A small multi-label audio tagger, trained from scratch.
Model: log mel input, norm layernorm.
Training: soap at rate 0.0018, 4700 steps, batches of 128.
Data: trained on synthesised imitations of 52 everyday sounds, one a clip, 39062 training examples, 15.4 epochs.
Rows from block 2 of a small multi-label audio tagger, named by matrix and row number. Each number is 128 + 32 x the weight over its row's rms, rounded and kept within 0 to 255. All counts start at 0. After the name is the row's rms in percent of the matrix's.
After each channel's rows are labels from the 100 clips, of 14976, where the channel reaches its highest value: "top examples" is what is common among them; "loudest band" is the band of the loudest frequency at the time of the peak. Only what is clearly more common there than usual is listed. The data: synthesised imitations of 52 everyday sounds, one a clip. In brackets: how many of the 100, against the usual share in percent.
# conv: width-5 conv, stride 2 (model.blocks.2.conv.weight, 288x240x5, each kernel summed), inputs 80-159

conv.181 093 [212  85  88 108 110 105 144 132 116 162 157  97 142 121 166 136 174 138  91 112  42 123 119 138 126 117 106  96 121 138 123 185 117 169  77 152 147 143 127 129  90 142 150 102  86 104 133 130 126 125 135 130  96 157 105 132 101 131 107 157 141 133 137 120  84 133 160  84 115  81 145 169  98  92 108 141 130 147 109 136]
top examples: music (38 vs 3.8); drum roll (30 vs 1.9)
loudest band: 250 to 500 Hz (27 vs 11)

conv.233 095 [123  47 147 182  78  69  85 115 103 127 104 123 116 204  65 112 136 143 103 113 103 102 109 104  97 137 128 146 112 112 139 147 102 195 116  78 147 147 157  80 119 109 130  92 139 138 183 145 187 145 106 164 106 133 126 168 161 141 104 137 134 139  97 159 171 115 145  89 142 145  88 106 159 160  85 120 144 120 154 100]
top examples: animals (36 vs 15.8); muffled (low-pass) (34 vs 11.8); mooing (33 vs 1.9)
loudest band: 250 to 500 Hz (51 vs 11)

conv.23 099 [190 140 105 127 107 220 133 144 114  90 104 168 143 102 191 186 172 135  83  87 107 117 206 140 131 189 155 128 133  99 167 115 153 131 109 124 103 120 120 182 137 178 118 141 162 130 127 195 139 132 132 112 117 105 141 130 128 119 109 198 101 148 120 134 178 152 117 159 108 206 124 165 100  94 112 146  99 104 147 138]
top examples: clock ticking (31 vs 1.8); stream (31 vs 2)
loudest band: 2000 to 4000 Hz (44 vs 8.9)

conv.167 105 [161 159 126 164 182 189 126 132 104  81 148 164 161 106 207 150 168 112 172 111 126 186 101 153 125 128  76 140 107 130 123 182 132 113 133 168 176 160 102  97 150 124 126 142 112  92 145 189 169 161 198 112 116 103 141 134 149 134 167 144  86 123 201  98 143 129 126 163  98 102 118  90  81  91  98 123 155 106 122  48]
top examples: signals (71 vs 11.6); siren (56 vs 1.9)
loudest band: 500 to 1000 Hz (67 vs 15.1)

conv.277 094 [172 139 158  79 133 151 109 113 107 124  79 177  59 118 143 102 105 139 140 121 143 166 132 185 134  81 125 176  93 132  71 130 156 172  87 116  96 128 141 116 126  74 148 118 191 132 129 115 125 170 173 133  99 120  84 142 123 150 151 135 178 125 155 118 112 121 116 142 110 161 139 105 111 110 125 105 111  75  95 138]
top examples: nature (39 vs 13.7); muffled (low-pass) (37 vs 11.8); white noise (33 vs 12)
loudest band: 2000 to 4000 Hz (41 vs 8.9)

conv.242 101 [176 153 105 181 120 133  73  58 102 150 117 138 139 152 134 134 151 187 144 121 107 164 149  86 184 139 154 161 140 138  92 109  98 105 107 190 172 170 111 148 138  95  58 119 147 114 145  72  93 121  89 123  87 164 124  95 119 155 115 152 145 155 134 131 159 119 111 163 102 107 212 103 141 127 176 121 108  60 109 104]
top examples: crickets (31 vs 2.2); whoosh (30 vs 1.9)
loudest band: 4000 to 8000 Hz (34 vs 12.9)

conv.172 095 [ 78 115 128 112 160 104  95 190 115 129 106 180 147 124 186 141 162 118 136 138 108  79 128 175 163 121 132 153  59 131 184 123  91 109 122 140 118 163 145 189 172 150 147 140 138  43 102 160 119 139 113 151  96 107 169 123 166 153 130 163 113 110 154 174 100 133 123 120  46 121 124 105  71 139 141 136 100 122 124 130]
top examples: animals (92 vs 15.8); crickets (89 vs 2.2)
loudest band: 4000 to 8000 Hz (95 vs 12.9)

conv.119 093 [137 153 121 136 136 113 121 149 142  60 121 108 107 146 177 106  73 100  97 159 134 127 131 122 167 126 129 145 139 104 123  92  92 106 108 149 213 150 106 162 104 153 200 135  98 189  57 128 130 134 161 136  95 128 144 154 141 144 151 127 172 196 131 127 117 121 111 147 132 162  66  77 172 151 135 132 171 111  80 128]
top examples: machines and effects (75 vs 21.1); whoosh (58 vs 1.9)
loudest band: 1000 to 2000 Hz (49 vs 11); 2000 to 4000 Hz (45 vs 8.9)

conv.19 101 [136  74 141  85 132 125  70 124 154 134 110  96 126 139 167 161 181 133 156 134 109  93 110 156 150 138 160 179 127 156 128 107 114  64  97  99  98  95 150 113 102 134 131  86  85 150 139 212 119 120 127 117  82 125 124 185 142 138 176 155 148 141 187 133 167  71 128 102 110 138 108 151  90 135 107 145  87 162 131 141]
top examples: nature (57 vs 13.7); stream (50 vs 2); people (36 vs 15.1)
loudest band: 500 to 1000 Hz (57 vs 15.1)

conv.282 093 [144  90 133 108 163 228  99 127 133 121 101 170 137  92 165 191 154 144  95 128 150 126 156 148 123 136 148 114 132 103  71 134  66 124 110 153  84  96 125 125 177 174 108  82 236 131 162 114 176 115  64 142 113 180 122 162  74  98 139 188 133  77 136 119 171 139 121 121 126 139 193 123 110 140 161 133 164 138 192 140]
top examples: thin (high-pass) (95 vs 12.2); rumble (34 vs 12.4)
loudest band: 500 to 1000 Hz (53 vs 15.1)

conv.184 107 [138  82 188  94 120 133 147 102 112 124  87 169 161  96  82 152 127 133 112 124 103 135  74 125 142  94 146 154 155 154  81 140 164 124 128 109 117 117 175 176 106 152  93  99 150 146 152  88  91 141 170 107 147 137  73 149 100 124  80 138 139 104 132 155  86 169 148 147 105 139  79 102 104 123 137  81 157 127 124  88]
top examples: machines and effects (61 vs 21.1); engine (56 vs 1.9)
loudest band: 500 to 1000 Hz (44 vs 15.1)

conv.148 107 [131  91 156 159 148 147 191 126 178 143 135  72 154 155 133 155 122 162  70 135 141 103 150 121 137 151 129 143 122 137 106 128 125 151 115 148 135 109 158 191  89 125 180 132 118  96 138  99 179 155  98 190  84 168 139 165 171 188 155 171 116 104 143 138 156 149 145  85 189 145 133  87 128 110  90 134 118  98 148 164]
top examples: music (40 vs 3.8); melody (37 vs 1.8)
loudest band: 250 to 500 Hz (47 vs 11)

conv.214 098 [ 50 196 120 129 113 151  56 131 136 136 137 163 107 121 119 165 129 137 138 124 109  95 172  83 106 109 138 115 140 153 114 105  94 120  95 155 110 116 123  63 102 176 131  86 122 100 142 134 129 136 161 120 144 129 135 160 131 148 161 112 117 107 149 120 105 120 105  82 107 139 128 113 182 153 115 108 123 124 140  80]
top examples: animals (61 vs 15.8); fly buzzing (38 vs 2.1)
loudest band: 500 to 1000 Hz (34 vs 15.1); 250 to 500 Hz (28 vs 11)

conv.81 093 [150 172  64 110 132 162  90 103  98 141 106 179 113 134 158 176 114 126 106 137 134 146 174 172  80 155 158 131 143 100 156 173 133 131 150 132  93 158 116 109 182 144  87 122 129 123 148  22  60 102 125  61 115 113  79 121 124 169 131 129 100 132 106 149 111 122 136 143 115 132 170 154 117 100 137 113 149 174 142  83]
top examples: thin (high-pass) (66 vs 12.2); machines and effects (65 vs 21.1); whoosh (35 vs 1.9)
loudest band: 500 to 1000 Hz (52 vs 15.1)

conv.126 109 [ 87 102 165 167 176  86  39 145 152  78 100 176 137 101 115 125 174 129 130 108 118 163  83 144  75 116 130 130 101 127 132 128  77  99  70 116 160 110  98 124  96 130 119 108 164 135 118  92 122 164 145  88 112 126 153 126 149 107 136 145 186 178 141 140 132 140 121 179 117 123 137 111 136 111 138 129  92  73 117 159]
top examples: animals (36 vs 15.8); barking (35 vs 1.9)
loudest band: 500 to 1000 Hz (48 vs 15.1)

conv.18 097 [121  82 154 134 104 139 103 177 116 135 181 162 110  70 131 149  75 137 128 130 157 147 106 153 172 165 122 162 118 130 100 157 131  88 109  84 117 107  78 179 116 117 159 161 229 183 110 140 118 121 152 167  80 152 120 132 165 142 166 152 101  78 118 172 122 114 140  80  84 180  99 132 121 130  38 160 117 115 128 108]
top examples: thin (high-pass) (48 vs 12.2); mains hum (45 vs 12.8)
loudest band: 250 to 500 Hz (47 vs 11); 4000 to 8000 Hz (44 vs 12.9)

conv.200 101 [ 90  99  94 115 127  89 171 164 117 127 176  44 137 156 109 121 106 106 134 122 174  96 114 149 161 255 140  85 110 106 151  84 149 170  73 121 130 140 105 119 153 105 135 120  88 119 161 180 163 113  63 141 115 166 158  97 175 142 141 146 156  89 119 103 116 164 117 124 148 123 115 106 212 123  98 138 119 149  98 109]
top examples: animals (58 vs 15.8); meowing (52 vs 2); mains hum (32 vs 12.8)
loudest band: 500 to 1000 Hz (46 vs 15.1); 1000 to 2000 Hz (29 vs 11)

conv.60 100 [163 165 113  87 122 130 114 135 103  81 155 163 151 169 147 171  98 218  88 123 135 178 136  75  93 146 124 148 122 147 161 111 126 124 112 181 118 116 171 100 255 113  98 114 130 138 109 177 124 150 167 160 107 177 113  94 142 158 165  93 193 152 118  98 114 106 152 181 112 156 119 118 120 129 138 127 147 120 112 112]
top examples: nature (47 vs 13.7); fire crackling (46 vs 2.2)
loudest band: 4000 to 8000 Hz (44 vs 12.9)

conv.268 094 [ 70 177 157 104 140 122 156 116 119 119 182 136 197 135 143 160 113 116 181 106 171  85  84 164 109 138 125 173 167 100 147 166  88 164 116 149 121 189 139 155 115 203 146  82  78 156 168 172 165 136 156  95 118 173 145 141  80  96 147 153 122  91 140 142 152 161 190 179 138 121 109  68 162  62  95 140 119 112 111 191]
top examples: signals (56 vs 11.6); siren (33 vs 1.9)
loudest band: 500 to 1000 Hz (39 vs 15.1); 250 to 500 Hz (34 vs 11)

conv.194 090 [ 97 144 113 138 102  99 146 148  73  94 161  15 200 180 150 109 121 134 129  59 144 124 120 124 152 161  66 112 144  83 109 136 126 130  54 127 159 133 129 135 174 153 137  65 142 113 160 132 140 109 165 179  65 108 128 131 142 113  69  60 126 127 120  94 132  84 135 127 126 111  98 172 151 108 116 126 139 107 172 118]
top examples: animals (42 vs 15.8); pink noise (33 vs 12.2); clipping (25 vs 8.2)
loudest band: 500 to 1000 Hz (76 vs 15.1)

conv.26 094 [ 90 145 121 144 141  30 146 136 134 109 153 131 152 140 127 121 135 110 192 111 116 135 139 151  89 134 102 163 170  96 123 131 128 156 149  97 120 119 135 145 140 109 153  74 202 103 129 187 173 169 111 181  64 129 134  68  67 105 172 104 186 177 113  59 113 152 123 146 168 100  95  81 132  87 134 109 117 126  76 138]
top examples: muffled (low-pass) (94 vs 11.8); white noise (46 vs 12)
loudest band: 1000 to 2000 Hz (58 vs 11)

conv.56 100 [209 160  94 122 132 131  93 153 126 208  96 149 151 234 119 105 153 163 122 121 115 128 141 140 182 103 171 136 171  93 143 147 125 104 166 130 112 170 116 105  95 118 194 113 138 110 141  94 118 102 120 132 110 100 136 130  74 125  89  98 155 104 118 159 108 135 108  94 100 126 148  86  77 112 114 110 157 117 144 123]
top examples: snoring (60 vs 1.8); people (60 vs 15.1); drum roll (27 vs 1.9)
loudest band: 1000 to 2000 Hz (46 vs 11)

conv.41 102 [106 135 115  88 132 215 110 186 170  90 101 202 187 103 127 169 134  92 113 165 127 178 102 121  99 118 185 105  94 123  80 187 103 136 151 191 167 104 139 111 113 171  84 111 139  82 165 116 130 118 103  86 136 138 134 131 141 117 109 145  88 128 160 165 108 136  79  96 105 129 195 142 155  97 144 166 101  72 152 154]
top examples: nature (37 vs 13.7); wind (29 vs 1.9)
loudest band: 500 to 1000 Hz (39 vs 15.1)

conv.87 099 [112 128 109 109 123 147 157 180 136 117  88 127 112 106 126 130 116 129 157 153 147 111 156 143 141  66 123 152  82  99 122  46  91 120  99 128  94 121  89 150 106 140  93  82 140 101 109 255 151 120 113 157  82 121  95 121 131 119 116 118 128 130 128  99 126 137 135 164 108 132  98 160  95  99 135 134  86 139 140 164]
top examples: nature (99 vs 13.7); stream (88 vs 2)
loudest band: 1000 to 2000 Hz (58 vs 11)

conv.117 096 [ 78 112  91 138 152  91 123 171 103 160 128 192  78  74  86 115  91 137 188 126  96  93 166 101 118 158 103 133  89 132  75 111 107 130  77 150 136  97 109 131 193  94  82  54 227 120 155 119  94 159 184 148 169 155 120 151 158 141 192 120 156  88 132  89 116  93 143 105  80 124 150 113  89 142 157 111 145 196  93 159]
top examples: machines and effects (54 vs 21.1); hammering (49 vs 2)
loudest band: 1000 to 2000 Hz (52 vs 11)

conv.141 111 [169 176 129 109 158 134 204 142 121 151 149 145 155 195  77 123  87 102 162 122 147 163 107 151 181 130 144 117 106 151 163 168 168 155 129 121 110  73 139 187 134 149  99 139 113 142 133 133 116 134 192  84 176 144  95 137 127 158 112 138 100 110  86 120 106 104 173 129 141 158 114 125 117  91 148 119 125 107 117  98]
top examples: music (100 vs 3.8); drum roll (98 vs 1.9)
loudest band: 250 to 500 Hz (33 vs 11)

conv.25 100 [112 121 122 132 149 247 163 147 151 138 116  70 186 114 155 249 133 126 119 110 143  96 114 163 122 129 154 113 110 166 121  98 129 102 149 108 155 104 123 116  85 141 193 126  94  96 132 203 122  70 116 117  71 124 154  97 118 103  97 109 116 178 116 124 106  85 105  84 174 100 136 171 121 170 119 115 155 142 164 150]
top examples: animals (62 vs 15.8); thin (high-pass) (44 vs 12.2); barking (35 vs 1.9)
loudest band: 500 to 1000 Hz (57 vs 15.1)